config.toml
arch = "resnet"
model = "multi-label image tagger"
dataset = "simulated telescope pictures of galaxies"
train_examples = 48750
image_size = 32
crop_scale_min = 1
horizontal_flip = false
translate = 0.12
rotation_deg = 5
color_jitter = 0.2
norm = "layernorm"
activation = "leaky_relu"
drop_path = 0.1
depths = [3, 4, 7, 3]
kernel_size = 3
stem = "deep"
avg_pool_shortcut = false
widths = [48, 96, 192, 384]
num_labels = 16
init = "xavier_uniform"
residual_init = "none"
optimizer = "soap"
beta2 = 0.99
lr = 0.0034
beta1 = 0.95
shampoo_beta = 0.95
eps = 1e-08
precondition_frequency = 10
max_precond_dim = 1536
merge_dims = true
one_sided = false
adamw_lr_other_params = 0.0013
grad_clip = 0.5
ema_decay = 0.99
steps = 5200
batch_size = 64
epochs = 6.8
lr_schedule = "poly"
final_lr_fraction = 0
warmup_steps = 520
weight_decay = 0.2
adamw_weight_decay_other_params = 0.05
Rows from block 5 of a small multi-label image tagger, named by matrix and row number. Rows with one number belong to one channel. Each number is 128 + 24 x the weight over its row's rms, rounded and kept within 0 to 255. All counts start at 0. Numbers have three digits each. After the name is the row's rms in percent of the matrix's.
After each channel's rows are labels from the 100 images, of 14976, where the channel reaches its highest value: "responds to" is what is common among them. Only what is clearly more common there than usual is listed. The data: simulated telescope pictures of galaxies.
# convs0: first 3x3 conv (model.blocks.5.convs.0.weight, 96x96x3x3, each kernel summed), inputs 0-95
# convs1: second 3x3 conv (model.blocks.5.convs.1.weight, 96x96x3x3, transposed, each kernel summed), outputs 0-95

convs0.48 102:176097128129160135108122119151087154126134157119126141114126150107113153151142117073102141129084123119121154142073141138113186063113114106155149118128128124159115153078116126122107092130160133136124084096125157141120118118129107153147125171127136116132147117172155124113147128106128112190
convs1.48 121:202135088149112120084165130111111101143136164104127143152106138130089119150138159130105117119117120153108134130146142124146158106131149121129125127091133139095173134118151130104144155097139084143154151108158102167118130144126117116104117105149181120151098130064091164127148133097112101155
responds to: merging pair

convs0.92 090:121130099154095116088123117101112133170113152140115127129136100129139110152098140175113133097126087162115144145111124110123161139135113100134079106157128146122160117094117164166105123143113163104115121139177156122149140124159060101155118105181096145144128097108132103144124119125163141174
convs1.92 101:137108130103117141093187111122125118128115191133159186126081126141120134149124179091107099160122124174133148114124086127136157115135152110098085116114151129140121133151144111128119122111156114144102122134137173161125097145111168135139164091109128086117106144086133142117104130128137161163
responds to: many stars

convs0.58 115:133140120111168120115101159108161162107113098142114128112127139122145076087132126115121116127138144085121140108124145146141083109130173192150150112126097164125103097131103132148174137144122132170154138130123108116098101120126133093104115130120163135198109155147167142117117146133170112088
convs1.58 098:093163174151143141152115069138120093111122085117120137139186117112107102088151129183139140136132162140110126100159115106134142144115082150137150125120119107136136139170143099109115157179108123118134129106105116136145121110136137121134083095116103104116153121148155153168106162128082147151
responds to: bright star with spikes; merging pair

convs0.21 122:120128117117124145135125120198114115137153172143136100142126138139140111118119119099123111095121169073140124087126123193087120122160116138113110116167128152124112138132134138150096111146143126096121086121116107117171127107105131099132139170118166103097151110152184096121177088107133112123
convs1.21 111:151142109145135146118183135188115145110147122119119107153103129102086144134125135077095151142147150105101112123122103122119130084138167123148121171116089123100111126149135119125143131084126103157150100124153114099190118149086131102132132148141099148140133137098120098066107136109111127171
responds to: merging pair; barred spiral

convs0.67 071:106111180132128107110096123098146101136103142127103095118151119131111157169122137108114153117142168089180131141137091103132157104134092170083138143095119141100095141128172155133149139133142119137096097142097116134166097152128132167163152143122161134151114131101132131135109102152081087127
convs1.67 089:125131120106139100116150153136127117086156116118154109114110140150151133135136179090102119116106146176100153101096102182163119135116179201109146082139151113124130097143118094082101152105118113102146091144107129118168140129122103095146123134118109131115152147160140166123130151126139138118
responds to: many stars

convs0.62 112:176092135195166135132124164117146100144093156090127137123102059131125131155110090121111134100116104118139131121115169120160133117167131145129094162116129163114088111127145098122132119154126132144107139148159147144091122127110133120113142116133140111132121100117132103136214138132091122111
convs1.62 097:130156105141127108138141091132109162121133140135130131134129128134111159140136125128093119111110156139119090102143152148147101110152187121160141123121154146108149111110152134142103194113134111138072158120171142159112139089117175105092094104101162100085159141116115159151174140109115101159
responds to: many stars; round elliptical

convs0.53 095:124122146132133140128152141150138148106104127147099114124132154129124174118143100121139126140178132144151113178126092094146120135147103090079151093114059132127157144100156133163080119109129149143095141132072106131114133102143153113160141142117181104094150139160152115126133157120102137089
convs1.53 080:142101121104072082155117084128075148125083116079139128136147116170114138104142135135107137141080133115131144159110130184108147121143180147115149144167103110136098134133115146100132140091142113113159124117142132119135126095145133093116157142141124130107145124125130078129126100141091071111
responds to: many-armed spiral; winding: clockwise outward; irregular

convs0.29 133:140085117077121123124111106154117143167110171119122113132131125143133116125165120165114138130122091145109152137121122100150098084084115132134140126129126095152145147121139125126164109213146138161101126158196116098137129116102093148114146127122112135124134123123111099071118086117167151123
convs1.29 137:110105116105143109135099165152164104156084178151107152105142117148097131139116106102132117124146102192103117146172124129138118138084141147144136108123134128129107111143133137125119093136141153089129125106156127092132141121123151204121110113136114148093129127156135126116099108162118071185
responds to: bright star with spikes; two-armed spiral

convs0.2 101:135118116124120145146135116107137070144129083127130102154156067143100160101184131117149134105137115113134146136100089099114140104112170133112128125135121081128177145120133132132131110145099171110128128070139123153129144132110087153126170128120075131113086161132117109141147175127131134159
convs1.2 086:131100138138121110177130101108166147089137132134135117124148079165126168134186128155132156105128072156115127144135089107156155173148148078139127094126136155122101115139106125124128125127100150132175118085121135114114147123124103101176164114083143141154111172133121142132114147143113156125
responds to: bright star with spikes

convs0.88 099:129103152119127118102135096158134140117090153070108111133168111098130120124047111102120113124132138084133112164108095124142156095113128138101152108122157139159148131124092090152104140095101141146161121121099121162128148124142131165073134131132114133114134104126162142148157091141089095135
convs1.88 080:120143100098115119111139147136095095146129081164101116133086133117099133113167146152082168160127169104123129137115155173114131113144151119172144139118147119099140160115126134134117133146146143115107141173096085135124107147130122142140181072161173123122112158150110151118111081111116130155
responds to: many stars; ring galaxy; star cluster

convs0.75 096:097111132153130121138085152093111154160125106138135146158154105148146126155131113132152125124132176105156169135129104138172145116147118188176120125113111120125132084079090129138108104118120096079108162124159154122151160181137132157136125099151138138145164121131127120126093110138089114094
convs1.75 100:131119187095141141080161110160119126113160126109159113099105093151114122125144117132120076126151115160138141119151116154142144148066141112158126125147145069155098157132107127157131100126151159094148138112106101166166143155117123144176127155110112114126145140110089098138123172133119119131
responds to: many stars; winding: clockwise outward; two-armed spiral